From a checkpoint of a small image classifier.
Model: activation star_relu, patch size [4, 4].
Rows from block 7 of a small image classifier, named by matrix and row number. Rows with one number belong to one neuron. Each number is 128 + 32 x the weight over its row's rms, rounded and kept within 0 to 255. All counts start at 0.
Before each neuron's rows are labels from the 100 images, of 14848, where the neuron reaches its highest value: "strongest on" is what is common among them. Only what is clearly more common there than usual is listed. The data: rendered scenes of toy objects such as cars, trees, mugs and chairs.
# fc1: MLP up (model.blocks.7.mlp.fc1.weight, 768x256), inputs 128-255
# fc2: MLP down (model.blocks.7.mlp.fc2.weight, 256x768, transposed), outputs 128-255

strongest on: light from behind the camera; candle; largest object: candle
fc1.341 [123 156 130 157 210 137 131 125 137 255 153 124  97 133 155 175 127 134 135  76 130 155 102 153 132 131 128 126 166 147 116 121 145 146  93 160 103 206  91 127  72 132  93 158 121 111 122  58 134 123  46 112 149 109 151 128 126 157 123 141 158  94 103 139 157 154 172 128 124 134  86 140  95 134 106  83 184 176 133 128 107 118 147  82 146 127 129  99 172 196 127 176 102  55 126 174 140 165 131 130 136 191  92 130 145 125 109 100  87 150  96 115 225 159 104 108  95 123 106 119 120 128 126 124 128 102 154 153]
fc2.341 [159 132 103 158 121 128 128 139 186 122 190 121  78 192 119 164  60 169 128 126 116 138 145 129 119 101 130  65 145 122 139  90 116  85 133 118 121  83 177 106 134 158 106 129 156 118 102 130 136 128 127 124 127 139 120  98  91 131 126 130  95 234 118 171 154 181 122  73 102 119 119 127 148 143  47 105 121 129 176 128 129 145  94 132 111 113 173 101 121 101 128  58 191  77 199 101  94 183 149 173 122 125 113 139 133 122 147 131  95 131 169  79  87 128 255 116 168 123 218 142 132 192 138 128 212 136 124 146]

strongest on: light from behind the camera; teapot; its colour: yellow
fc1.217 [107 127 121 109 193 160 143 120 121 176  76 138 100 133 120 150 126 134 132 123 135 120  93 124 120 138 109 104 125 132 148 133  88 158  83 177 133 197  82 113  88 124 125 173 117 128 127  98 120 127 129 106 109 129 135 119 132 106 133 181 123 115 136  83 160 132 155 112 146  87 114 157  80 143  75  49 118 133 171 116  92  62 163 135 129 126  89 129 183 142 139 216 121  91 105 110 125 165  74 101 131 127 139 130 120 169 126 171 141 134  17 128 142 100 152 127 137 158  86  98  97 145 122 126 160 111  87 114]
fc2.217 [140 141  88 101 130 139 124 196 115  75 122 163  64 117 100 155  80 142 134 167 116  85 123 130 121 149 129 168 138 124 124 113 136 121 150 120  87  75 118 161 117 126 167 104 138 149  89 136 131 112  93 130  88 129 155 145 126 140 148 100 241 173 144 137 124 142 141 104 127 167 103 132 130 151 148 128 117 174  76 110 148  79 103 128 108 126 128 134 108 110  64 188 163 136 141 113 144  48 174 160 115 156 203 143 129 127 178  83  74  67 132 131 198 134  93  96 160 117 139 104 115 124 111 120 149 131 161 145]

strongest on: hammer; largest object: hammer
fc1.42 [128 129 151 122 163  93 115 131 130 179 114 125 152 121  77 135 149  97 103 131 115 171 133 129 131 107 131 162 171 145 138 113 122  86 146  88 109 230 127 112  78 130 144 146 118 151 166 123 161 113  85 146 124  95 128 132 110 122 127  97 196 131  84 119 145 140 133 114 209 131  85 122 113 112  93  85 117 193 127 139 110  83 128 135  68 153 128 123 201  96 118 142  81 112 124 244 146 115 126 137 137 172 152 155 162 133 135 120 119 243 122  92 111 126 130 154  83 144 130 102 107  91 166 138 178 105 103 164]
fc2.42 [149 208 115 135 153  53 110 109 112 179 148 105 163  78 131  79  92 129 132 139 134  91 121 211 173 168 130 144 132 133  89 121 108  75 123 128  93 136 109 170 111 144 130 122 167 135 146 137 174 183 124 109 192  92  94 154  52 174 144 151 129 151  94 181 111 111 118 103 143 176 126 128  88 156 100 150 142 118 131 128 135 166  98  35 150 118 118 124 104 251 118 205  93  76  95 141 120 119 129 146 144 132  66 172 133 162  90 133 143 159 130 207 128 144 115 114 126 118 152 141  71 117 149  95 135 125 160 155]

strongest on: rocket; largest object: rocket; ladder
fc1.12 [112 127 105 160 113 164 119 117 137 112 124 103  88 123  76 118 190 143  97  64 172 121  87  87 167 139 105  79 147 120 214 115 154 110 146 153  57 124 165 151 141 127 108  53 138 178  67 128  91 120  89 192 153 141 153 131  87 124 122 151 163 110 129 123 143 172 109 155 148 103 147 116 119  47 151 120 130  99 134 109 118 104 142 121 146  35 104 195 162 133 111 179  91  85 135 125 114 125 125 127 102  94 156 135  86 115 130 112 177 110 101 150 211 136 166 118 116 111  62 145 117 101 195 155 121 177 142  72]
fc2.12 [137 118 138 150 110  44 107 146 121 111 120 201 113 146 168 176 123 147 111 165  44  54 150 119  76 190 136 131 113 186 140 130 127 187 119  52 135 135 134 140 137 115 194 135 157 168 150 138 151 133 162 120 142 195 133 215 136 124 140 159 157 128  88 107  98 117  36 152 120 136 164  90 158  93 126 119 150 134  77  90 166 151 140 124 121 143 113 135  97  96 129  97 123 116  95 108  96 136 137 103 117 161 139  76 100 109 127 114 128 113 110 161 151 249 122 108 153 119 174 102 119 115 142 116  96 146 123 144]

strongest on: trophy; largest object: trophy
fc1.138 [156 135 142 152 133 124 112 147 130 156 102 126 152 143 107 195 179 128 130  81 167 143 175 108 122 122 112  85 138 150 133 125 127 136 137 116 126 168 126 112 127  12 142 129 130 128 146 146 113 119 133 107 155  43 104 133 128 136 152 144 196  51 162 162 131 137 193 180 122  86 130 149  66  93 126 132 147 159 109 128 123 122  58  41 215 110  93 209 133 167 181 128 104 173 102 173  84 103 126 115 135 137 131 121 105 128  86 154 149 145 124 132 163 105 114 111 155 137 117  98 114  52 120 118 171 112 176 135]
fc2.138 [177  99 156 154   6  79  79 152 174 123 104 131 132 128  81 126  55 128 213 141  96 117 132 116 123 128 130 166 123 163 104 121 138 128 128 132 119 193 137 128  67 125 149 117 173 134 138  73 131 132 128 207 130 175 138 112 113 130 138 157 110 165 118 117 136 147 135 124 175 132 132 173 119 127 134 121 123 128 170 127 101 129 129 144 123 130 112 121 142 126 128 123 234 110  92 151 122  55  65 116 220 128 109 123 128  70 168  58  38 136 102 133 129 140 244 118 129  79 119 135  51 128 128 164 127 130 127 137]

strongest on: rocket; largest object: rocket
fc1.516 [135 113 129 127 193 181 134 196 104 119 126 133 145 160  74 134 126 148 134 139 150  68 151  65 124 119 157 139 129  43 105 113 176 141 138 138  98 133 124 122 156  98 119 132 147 172 148 133 138  84 105 216 137 131 128 127 135 110 145 124 145  75 162  58 133 106 109 168 180  87 124 140 109 108 127 133 126 168 119 127 132 131 138 122 112 151 106 248 112 116 125 131 139 115 127 128  89  93 111 105 147  95 123 130 105 113 130 116 175 115  74  66  98 122 136  63 141 154 119 109 137 108 117 123 126 146 161  89]
fc2.516 [ 98 101 122 108  56 119  52 177 197 124  61 145 127 113 117 105 135 184 128 128 130 132 173 124 178 179 112 132 108 165 125 135 106 183 129 108  92 165 134 128 110 125  95 128 166 128 147 163  97 139 114 116 127 128 163  98  78 108 142 130 110 171 150 155 109 116 149 143  85 131 131  91 150 125  97 120 112 174 112 163  44  90 159 129 128 167 111  98 218 104 122  95 178 160 114 145 153 106 106  84 134  56 129 113  82  76 111 109 120 181 129 123 144 220 203 173 110 124 126 148 108  94 135 107 112  93 104 140]

strongest on: rocket; largest object: rocket; hammer
fc1.353 [169 141 136 138 186 148 155 111 138 131  84 162 107  83 130 116 108 130 148 145 139  79 105 136 129  94 123  96 125 122 153 145 139 127 130  92 122 113 108 110 122 132 129  99 125 127  73 146 144 119 108 130 123  95 128 129 129 104 142 155 182 128 125 147 127 148 150 168 174 102  66 155 104 124 159  70 167 148 131 130 129 124 100  45 129 168 160 128 107 140 123 163  99 176  69 144 133 116 114 145 169 145 168 135 134 157  97 135 131 137  95 136 158 127  68 137 149 156 124 101  67  25 158 128 136 138 105 132]
fc2.353 [126 110 158  39 139 136 131 130 138 124 121 133 107 112  92 133 118 173  78 105 128 140 149 123  92 104 152  57 135 127 135 128 127 130 154 123 152 108 124 119 126  78 139 112 127 154 133 121 124  70 132 170  39 120 149 106 140  67 131 157 144 141 126  73 115 162  44 103 146 127 122  68 131  89 161 111 208 135  58 117 115 126  90 120 122 142 127 149 197  94  90  70 179 134  36 122 162 125 109  99 140 117 152 147 148 135  98 108 138 110 118 120 150 132 199 125 168 150  85 186 111  77 169 130  94 107 107 119]

strongest on: purple object; its colour: purple
fc1.420 [180 119 123 131 128  87 134 174  68  90 112 133 134 154 155 147 115 135 149 124 161 155 127 147 111 124 123 195 203 113 128 107  58 118 139 128 109 128  83  44 121 112 112  97 138 111 141 114 114 132 126 118 122 126 142 142 123 100 143 146 140 127  99 151 119 154 164 175 202  94 139 149 159 129  88 109 156 138 111 148 141 131  73 149 160 105 132 164  77 192 177 128  98 203 103 157 132 136  62 128 138 184 159 118  80 163 120 114 103 133  73 206 140 148 141 133 124  83 128 125 172 120 171 119 184 145 123  53]
fc2.420 [ 99 139 133 126 118 137  97 183  70  83  86 125 112 167 135 164 111  97 128 123 124 145 166 128  71 152 139 135 138 111 148 113  71 196 123 118 157 122  74 122 112 126 140 132 140 133 120 103 123 154 114 198 149 124 132 125 185 137 121  87 126 144 109  61  76 127  65  98 162 111 143 129 127 100 219 181 126 116 125 102 130 129 145 154 104 168 176 115 161 149 115 136 135 148  76  44 130 119 167 115 137 103 108  53 141 109 173  86 136 105 139  92 128 170 170 129 149 148 117  85 121 219 113 128 130 127 134 118]

strongest on: light from behind the camera; truck; largest object: truck
fc1.549 [117 131 127 144 127 126 108 173 128 168 164  57  84  32 132 130 218 104 162 127 141 126 102 128 139  88 126 200 164 194  79 124 136 138 117 128 127 147 112 105 138 118 114 134 150 157 177 129  93 121 128 126 123 129 122 127 118 127  61 134 131  65 105 188 139 117 126 136 127 125 119 122 112 111 166 119 128 128 117 200 129 110 126 123 122 122  45 120 151 105 161 130  88 149 120 216 141 146  86 124 172  69  68 113 152 146 150 154  72 149 163 132 126 131  67 134 132 113 107 138 171  75 130 139 116 178 124 131]
fc2.549 [125  46 103  98 112 102 113 160 105 118  93 151 116 167 182 126 139  95 100 122 206 127 125 149 158 117 140 107 179  92 138 132 122 112 163 108 106 161 113  45 136 128  91  93 117 143 146 111  85 146 116 111 128 115 123  96 136 132 131 161 139 181 155 166 111 132  82 107  22 133 109 133 159 137 131 198 124 121 102 130 161 120 136 160 132 131 134 104 132 130 151 138 129 122 123 171 104 147 111  81 112 115 146 132 158 126  97  93 141 125 154 112 107  77 104 118 136 151 101 211 118 127 109 129 110 127 210  98]

strongest on: hammer; largest object: hammer; count: one
fc1.115 [126 207 131 132 149 127 132 160 150 160 142 124 126 131 132 121 133 133 136 113 180 128 103 157 205  70 132 128 182 119  82 143 126  78 180 142  94 154 118 136 127 129 134 156 129 113 136 110  82 142  11 134 147  77 127 117 103 124 131 122 139 138 113 137 128 133 143 139 139  88  74 130  41 116 152 110 147 120 146 142 106  74 100  64 171 127 124 143 175 165 109 210  98  88 115 211 156 118 140 127 150 176 120 125 144 133 145 110 122 197 117 156 131 116 146 167 136 118  61 136 110  80 208 194 145 134 107 171]
fc2.115 [117 175 126 105  97 153  89 128 171  92 123 165 115 117 132 120 140 123  80 245 189 132 105 129 136 212 206 126 139  96 121 100 126 179  89 160 126 156 160 132 154 158 115 109 136 151 134 190 186 169 175 101 113 129 135 125 128 186 137 140 139 129 103 142 134 102  98 126 130 164 126 152 181 103 114 131 117 129 187  69 139 109 166 151 103 128  99 147 121 120 140 126  97 102 148  55 130 129 105  58  90  73  56 129  97 129  62 117 197 119 129 108 169 148 138  94 146 132 158 204 136 147 123 145 128 125 137 122]

strongest on: hammer
fc1.269 [163  83 105 129 128 183 123 157  92 134  43 118  87 128 116 125 130 152 144 113 129 155 139  48 124 129 124 180 139  98 183 140 137  93 124 151 151 175  91  63 177  51 106 171 165 136 105 167 104  40 112 168  85 109 151 123 156 124 103 147 145  37 101 165 120 128 152 170 209 131 132 110 117 125 102 116 127 144 140 129 159 126 136 124 160 124 163 190 156  97 151 127  94 215 116 127 171 128 128  75 196 128 118 113 129 125 119 131 154 128  80 105 127 106 127 119  97 197 132  98 146 113 145 134 129 140 154  95]
fc2.269 [172 100  88 103  24  88 113 129 150  53 133 139  32 129 123 128  51 178 174 169  95 181 117  94 133 191 137 107 127 140 137 159 116 164 158 164 129  74 132  94  81 117 131 116 114 131 111  97 144 134 127  66 162 204 106 109 151 115 168 137 105 115  91 138 100 129  86 113 124 115 148 172 116 193 149 166  47 122 126 113  84 188 124 163 141 128 127 173 120 129 127 156 217 100  32 113 104 129 109 139 133 116 140 113 198 128 187 129 162 139 144 174 160 117 146 139 142 109  44 131 103 150 118 139 133 129 143 101]

strongest on: purple object
fc1.210 [129 165 127 145 118 118 140 178 151 133 123  70 170 116 119 145 133  20 131 114  72 169  64 111 106 115 141 110 164  25 122  86 127 165 100 104  74 117 129 141 120 107 112 133 133 130 135 107 104 100 131  64 119 103 130 163 123 113 127 130 162 111 132 152 119 134 142 120 132 132 133 150 116 132 128 119 209 117 135 116 123  62 169 103 212 126 122 148 130 150 144 126 131 170 139 219 146 119 134 162 143 156 114 188 157 185 127 128 129 107 150 181 127 162  89 140 178 106 129 125 139 136 201 126 139 121 166  99]
fc2.210 [129 135 142 129 143  79 125 169 152 120 151 210  36 140 129 122  92 134 167 129  88 101 123  65 121 160 142 124 102 161 129 132  93 121  75 119 118 113 170 121 193  91  99 210 158  74 115 136 123  85 119 181 149 173 127 131 140 114 193 131 105 163 105 135 109 117 105 143 154 121 102  88 180 137 101 126  98  65 160 115 110 126  87 136 141 154  91 170  94 122 129 130 120 143 172 100 116 165 128 141  71 131 149 133 107 125 155 126 141 114 119 146 138 157 148 129 152  37 145 128 167 114 166 124 119 139 150 120]

strongest on: hammer
fc1.398 [107 129 122 119 134 122  42 136 158 191 165  76 154 124 123 105 149 130 126  93 125 117 152 157 149  58 118 130 143  95 130  99 132 113 143  76 131 149 112 106 132 152 100  55 135 112 126 110 122 167  91  93 171  93 128 122  56 141 144 118 144 127 136 175 169 113 157 152  92 111  57 156 130 124  60  77 121  79 141 214  66 127  53 143  67  90 144 117 153  99 112 189 118 135 168 197  94 113 109 140 131 150 152 171 133 149 128 118 143 181  85 128 134 124 117 200 117 128 142 122 131 129 143 143 186 112 155 144]
fc2.398 [159 110 122 112 193 137 150 125 160 148 129  46 133 140 113 208 136  99  93 100  88 140 117 126 146 109 135 130 140 117 125 152 125  76 112 144 128 170 143 119 177 141 153 183 107 142 165 123  96 133 113 138 228  72 125 117  80 166 197 160 139 120 161 119  97 126 108 107 116 172 191 116  86 124 141 111 107 107 145  89 128 103  97  93 145 171 102 128 185 219  89  66  83 145  69  96 150 154 150 123 190  96 130 180 135  74 111  94 101 118 116 244 124  82 145 112  71 108 138 119  91  89 140 124 125 150 128 127]

strongest on: hammer
fc1.4 [144 166 116 154 147 130 124 103 114 165 131 118 146 127 144  52 193 122 150 113 127 200  92 119 147 116 156 137 139 136 200 165 137 149 127 131 129 134 183 111 123  72 134  64 151 106 112  84  45 110  76  87  66 107 131 130  97  89 108 158 136 124 136 121 118  59 120 125 130 135 149 134 125 137 143 156 175 135 105 112 141  93 116  81 165  17 106 139 124 129 104 116 120 125 128 118 133 147 177  77 160 168 143 173 134 105  93 126 134 112 113 177 136 133  85 178 128  85 137 121 124 127 128 117  96 191 180  85]
fc2.4 [130 128 128 144 174 115  95 130 169 133 152 104 100 135 156 125 192 152 106  71 122 107 151 153  42  96 117 129 129 111 133 128 107 151 141  85  89 134 129  47 128 167 122 143 113 117 123 152 124 134 157 146 144 128 126 123  96 120 127 124 140 145 124 123 162 134 119 146 129 100 133 128 163 114 134 114 108 120 126 146 180 129 145 110 103 119 147 120 167 132 145  67 150 192 151 175 162  44 112 152 145 137 180  67 116 122 126 169  98 194 147 137 104 129 139  81  60 205 120 125 153 179 145 121  90 116 119 124]

strongest on: rocket; largest object: rocket
fc1.100 [181 180 164 136 119  98 101 100 161 111 123 104 111  98 140 226 128 133 139  85 160 116  99 146 132 125 153 133 160  89 107 119 156  81 130 137  98 110 132 135 146 127  80 121 107 125 119 104 122  82 140 201 167  63 138 121 145 165 139  97 128 171 134 143 167 162 119 180 151 173 127 172 156 111  86 134 109  74 120 159 132  58  67 104 146 123 105 221 179 130 117 171 114 109 164 141 129 124 141 127 130 142 145 218 113 131 118 112 141 125 130 137 155 135 142  84 122 117 128 127  99 106 162 112 129 172 127 107]
fc2.100 [ 56 136 208 123 112 120  90 122  75 153 122 185 129 142 126 135 120  97  71 153 142 135 190  43  97 120 123 121 134 134 114 121 116  96 117 126  99 141 127 130 141 147  96 118 138 165  50 131 153  92 112 150 128 164 105  99 159 127 121 164 124 104 102 118 128 150 146 158 121  68 145  94  86 128 130  79 134 179 137 133 120 119 133 171 127 201  59 173 147 129 147 107 140 120 144 133 128  76  66 122 150 106 207 115  23 132 120  65  59 126  73  55 118 128 189 168 156 109 103 173 122 119 127 160 133 119 130 152]

strongest on: hammer
fc1.605 [169 174 132 134 148 161 162 120 154 146 106 118 112 108 137 135 137 131 148 129 140 182 126 133 160 108  76  96 120  87 107 172 111  68 120  99  80 129 111 118 128 128 130 106  89 123 132 125  90 129 117  99 178  14 120 119 107 109 116  40 214 152 149 155 138 175 172 136 124 128 130 131 142 169 110 137 107 131 102 131 105 107 130 129 158 136 136 134 147 124  93 122 133 190 100 219 174 165 162 133 137 101 115 123 109 131 108  75 141 217 151 164 113 107 123 135 122 149  47 112 117  32 170  78 120 112 115 138]
fc2.605 [142 126 142 147 129  98 139  67  87 125 115 133  38 147 142 113 117 176 116 123  65 105 126 182 135 127 131 134 107 125 123 186 242  97 107  55 104 135 138  93 134 125 109 119 119 143 131 146  98 143 150 157 102 136 155 179  98 124 133  89 128 171 119 135 121 163 153  69  70 143 124  28 152 124 176 126 100 116 145 134 128 164 124  68 137 128 133  84 138  59 120 103 148 200 103 122 144 124 166 142 132 134 128  93 174 119 212 160  59 135 141 167  80 109 115 128 156 134 131 131 110  81 106  96 121  90 113 157]

strongest on: light from behind the camera
fc1.259 [102 144 125 128 157 120 150  88 105 121 160 133 133 120 150  89 122 149 153 141 158 112 131 129 125 130 130 162 137 136  74 146 177  91 114  74  66 129 101 141 135 133 109 104 130 137 109 133 129 118  72 112 143  73 137 130 128 177 121  79 137  85 136 157  97  89 127 174 166  90  58 130 132  98  96 175 207 117 140 135 139  83  63  91 134 149 157 121 128 159 124 132 111  66 142 128  80 231  99 132 102 161 135 116 168 199  93 168 146 155 123 183 141 128  98  95 152 107 155 137 125 132 149 152 125 153 132  87]
fc2.259 [ 29  87 122 128 110 111  77 136 114 131 185 148 134 140  89 121 123 132  94 144  86  65 130 161 128  70 128 116 156 109 128 121 125 123  80 107 126 129 152 174 141  73  79  95 214 111 130 143 119 143 118  84 164 168 131 136 110  56 116 139 124 123 112 142 140 117 140 128 126 135  90 157 150 166 128 111 138 138 146 146 132 112 166 175 140  92 161 127 152 129  89 129 136  87  84 178 128 141 159 137 123 129 156  96 137  67 187  85  86 154 219 130 103 129 147 215 153 117 146 183 127 128 127 110 192 103 120 131]

strongest on: trophy; largest object: trophy
fc1.741 [ 63 138 147 126 142 220  90 128  63 138 192 114 170 129 110 106 137 140 109 123 128 127  70 132 134 127 118 167 147 133 120 132 163 119 119 131 134 130 135 116  30  66 112 160 195 133 110 116 129 141  70 117 102 109 107 124 128 207 119 138 122 106 119 123  76  66 118 141 129 125  40 128 117 118 125 108 158 182 163 124 184  96 142 108 148 161 141 145 113 166 173 138 103  87 127 125 155 143 137 156 121 127 132 135 130 112  86 126 118 125 124  99 181  28 132 105  93 148 146  82 164 137  95 129 248 113 164 120]
fc2.741 [124 102 142 109 141 132 110 131  72 101  90 134 106 122 136 125 108 149 144 107 123 210 122 159 101 152 136 110 137 124 121 131 127 151 140 129 107 143 100 131 133 139 137 127 107  87 104 126 122 158 107 173 138 127 138 137 142 178 191 120 102 116 117 127 123 117 180  96 123 135 126 112 128  84 131 152 111 118  84 148 138 142 162  90 123 125  94 184 141 149  91 117 133 108 136 102  88 205 133 132 119  68 142 147 139 113 151  89 141 127  87 131 124 128 124 102 167  72 117 135 138 130 131 163 125 184 190 180]

strongest on: light from behind the camera; house; largest object: house
fc1.492 [165 126 130 125 127 128 114 179 162 127 111 119 127 130 118  91 127 114 146 144 228 137  92 141 130 145 134 164 189 130 149 146 138 190 140 126 120 126 121 114  65 127 143 104 133 126 134 128 169 164 103 179  91 125 108 127 127 106 134 204 125  35 131  42 185  57  91 172 139  81 125 142 101 129 122  63 101 156 129 126  67 127  96 188 102 115 101 122 104 149 250 151 104  83 161 148 142 125  87  79 127 117  68  98  47 148  77  89 117 127  71 174 145  98 116 131  75 130 136  48 155 147 159  96 193 128 129 126]
fc2.492 [133  94 125 127 146 111 116 118 101  82 138 142 104 174 138 130 130  72 124 116 119 131 134 109 164 160 127 130 139  86 194 105  96 139 124 126 136 152 111  94 138  94 192 136 131 123 102 102  99 116 174  71 126 166 122 129 112 135 195 146 237  93 113 114 111 155 136  81  73 210 142 143 175 145 142  42 128 136 119  97 105  89 149 105  60 109 129 122 145  89  40 169  85  94  30  44 101 153 111 114 124 174 105 131 191 115 159 122  89 130 113 155 112 140 112 176 135 114  97 131 112 135 112  81 187 129  99 105]

strongest on: count: three
fc1.75 [139 115 108 156 186 166 133  91 108 125 122 126  79 166 137  96 200 137 142  47 112 158 128 133 125  65  72 204 128 145 122 184 226 129 192 126 128 157 132 108 105 136 124 121 110 114 130 115 134  86  83 158 123 109  95 115 126 149 122 137 124  91 143 119 135  99 134 132 126  80 134  87  93 108 129 136 106 106 127 182 155  78 136 131 184 156 119 118 123 126 216 142 139 180 175 147 147 121 129 135 168 117 170 190 124 152 134 178  90 119 113  86  99  71  53 143 162 135 142 128 153 131  96 148 142 122 171 137]
fc2.75 [122 132  42  63 153  97 171 142  92 132 110 162 109 156 130 112 103 192 236 166 160 110 118 209 143 156 158 127 130 133 126  83  98  85 148 129 112 123 133  82 128 133 150 134 208 132  71 140 130 140 136 107 107 143 172 127 136 116 176 119 143 165 123 160 100 128 156 126 168 105 109 140 165 175 108 127 123 110 153 116  78 132 170  90 167 116 198 186 145 151  78 200 125 111 104 123 126 106 126 121 117 104 137 112 146 132 140 214 111 127  70 156 130 144 153 128 118 128 106 124 101 144 134 144 146 138  98 125]

strongest on: hammer
fc1.98 [123 182 121 162 182 124 122 108 110 142 127 126  75 146 129 138 142 125  60 113 146  96  94 113 156 101 119 120 142 112 207 157 113  89  94 118 106 181 111 108 168 103 132 153 135 132 127 137  93 130  65 110 125 111  95 135  68 124 144  53 159  97 128 128 129 105 119 185 136  94  96 127 145 140 113  77 141  77 119 110 128 115  47 117 119  42 124 151 121 166 136 136  50 130 126 119 128 123  97  67 157 196 193 164 159 154 114 130 103 131 112 154 125 111 118 131 162 118 131 119  83  79 127 101 234 155 140 166]
fc2.98 [ 85 132 171 148 123 130 128  97 133 180 148 141 130 126 124  99 147 171  72 130 148  43 142 125 122  87 126  86 121 159 112 119  95 134 128 122 134  89 124 131  92 120 122 106 140 150  94 125 141 112 130 122 127 176 162 159 195 126 143 170 128 152  44 124 174 181  84 135  96 115 131  76 166 124 157 109 149 130 106 180 130 170 195  82 165 160 153 127  96 200 133 101 127 148 154  80 116 130 144 179  87 125 222 104 128 133 128 153 111  97 110 117  93 199 191 109 117 177 142 157 121 129 203 173  44  93  94 150]

strongest on: light from behind the camera; its colour: black
fc1.389 [131 182 150 103 130  81 133 113 127 142 130 136  93 100 123  97 105 118 119 152 156 171 118 135 137 132 131 130 216  62 125 139 200 158  79  49  83 130  90  78 116 124 138 127 120 182 141  64  99 165  84 134 154 119 125 138 165 143 104  99 162 132 125 186 107 102 116 106  90 131  37 120  94 132  85 135 124  99 104 136 195  90 108 135 107 114  92 105 124  28 141 111 120  76 128 151 115 179 146  98 125 104 128  75 137 152 101 134 160 117 152 194 133 114 124 108 183 135 124 129 163 130 153 161 149 142 219 187]
fc2.389 [167  97 151 140 152 171 172 103 147 106 117  80 132 183 136 157 174 138 123  94 117  87 129 151 101 189 114 102 127 124 128 168 111 136 131 142 113 124 154 126 167 107 131 136 112  83 133 128 127  72 177 176 181 103 175 151 120 181 161 162 186 113 157 121 157 101 146 117 131 156 185 180 152 121 192 121 103  51  96 132 108 119 143 146 172 114 123 130 131 180  74 104 131 190  85 125 146 122  82 149 155 118 139 150 111  81 130 137 134  91 118 153 106 112 148 103 102  81 109 114 147 150 127 123 114 140  95  56]

strongest on: purple object; its colour: purple
fc1.456 [137 196 136 104 136 106  95 156  72 167 122 167 126  79 119 218 157 115 136 131 118 105 171 134 137 110 152 116 132 160 119 138  86 130  76 165  39 165 154 144  86 115 135 195 131 114 110 124 114 125 127 133  95 146 105 125  99 174 126 116 138 131  71 119 159 164 146 236 129 124 129 138 120 104 164  93 183 182 151 127 115 139 130  77 156 177  59 148 166 122 130 155  62  90  92 111 130 105 128 133 102 205 102 151 124 102 100 182 109 191 150 132 177 131  78 107  80 135 129 109 121 128 108  58 160 118 131 133]
fc2.456 [177 115 112 135 137  81 120 145 145 163 172  60 136 119 144 124 131 161  98 123 159 115 188 175 106 176 138 136 160 191 118 145 148  81 116 114 109  94 135 191 146 141 110 123 152 109  97 107 191  81 151 147 196 128 142 168 125 184 105 145 161  71 128 170 164 157 112 143 126 149 120 145 149 155 129 104 124  94 114 151 115 165 170 128 192  58 129  85 117 165 123 144  57 120 162 138  77 115  87 207 143 129 104 130  60  84 112 119 101 102 152 237 155 200 160  65 127  77 123 142 123 126 102 126 128 199 168 102]

strongest on: rocket; largest object: rocket
fc1.60 [131  87 126 105 127  92 129 220 134 144  91 152 114 120 159  51 130  99 133  23 144 134 144 104 122 120 146 158 194 162 227 118  68 119 130  71 132 131 129 101 129 127 130 132 129 129  84 134 128  71  43 194 104 128 127 120 168 144 118 171 137 119 129 161 120 138 151 140 152 104 134  95 154 133  35 114 138 113 146 172 151  61  56 133 127 119 138 126 138  55 118 132 109 128 170 121 124 137 128 133 133 199 120 134 177 152 135 148 165 134 103 130 136 131 169 116 160 133 164 102 118 148 138 153 144 153 115 130]
fc2.60 [155  70  76 135  85 127  86 155  51 137  93 126  85 118 101 202  60  92  59 162 120  58 140  90 134 145 156 100 159  97 134 184 141 124  84 112 105 178  94 141 111  89 122 136 102 112 132 125  98 138  96 126 103 174 141 117 119 132 186 105 126 170 126 135 127 139 118 128  47 187 160  74 118 127 127 170 104 117 158 104 111 134 129 153 126 165 146  96 133 130 121  86 186 113  72 110 134 120 147 118 168 132 137 128 157  90 147  93 152 128 155 190 129 134 175 121 130  81 136 141  95 134 137 126 138 148 156 159]

strongest on: light from behind the camera; lamp
fc1.551 [151 196 133 114 160 126  96 173 104 160 138  85 142  92 123 123 100 118 169 170 148 115  81  66 119 165  53 100 130 141 171 198  87 151 115 153  89 129 137 107  68  96 123 154 182 148 119 232 150 112 104 119 177 135 134 137 110 187  77 155 146 104 119  79 126  95 131 123 138 107 109 119  66 128 119 101 142 132 158 104 121 102 154 108 172 132  80 138 140 143 173 191  93 156 129 209 176 142 110 129 125 124 102 137 159 138 115 128 140 145 155 144 126 136 125 133 121 168  81  36 164 128  90 116 146 120 107 110]
fc2.551 [115 146 133  82 111 155 144 129 153  86 156 160  88 110 127 117  63 119 152 160 130 119 132 171 110 135 138 146 126 102 115  92 181 118 162 102 152 104 118  83 155 147 115 121 211 123 134  68 130 122 103 155 115 164 177 126 111 102 116  81 123 148 148 123 128 169  72 105 152  87  62 151 131 119 126 178  58 121 150 178 198 128  97  75 113 147 134 129 118  28 179 179 132  55 129 159 163 117 132 112 125 137 126 106 118 149 152 117 180 125 145  87 126 107 118 133 143 165 157 157 123 117 163 144 103 148 111  99]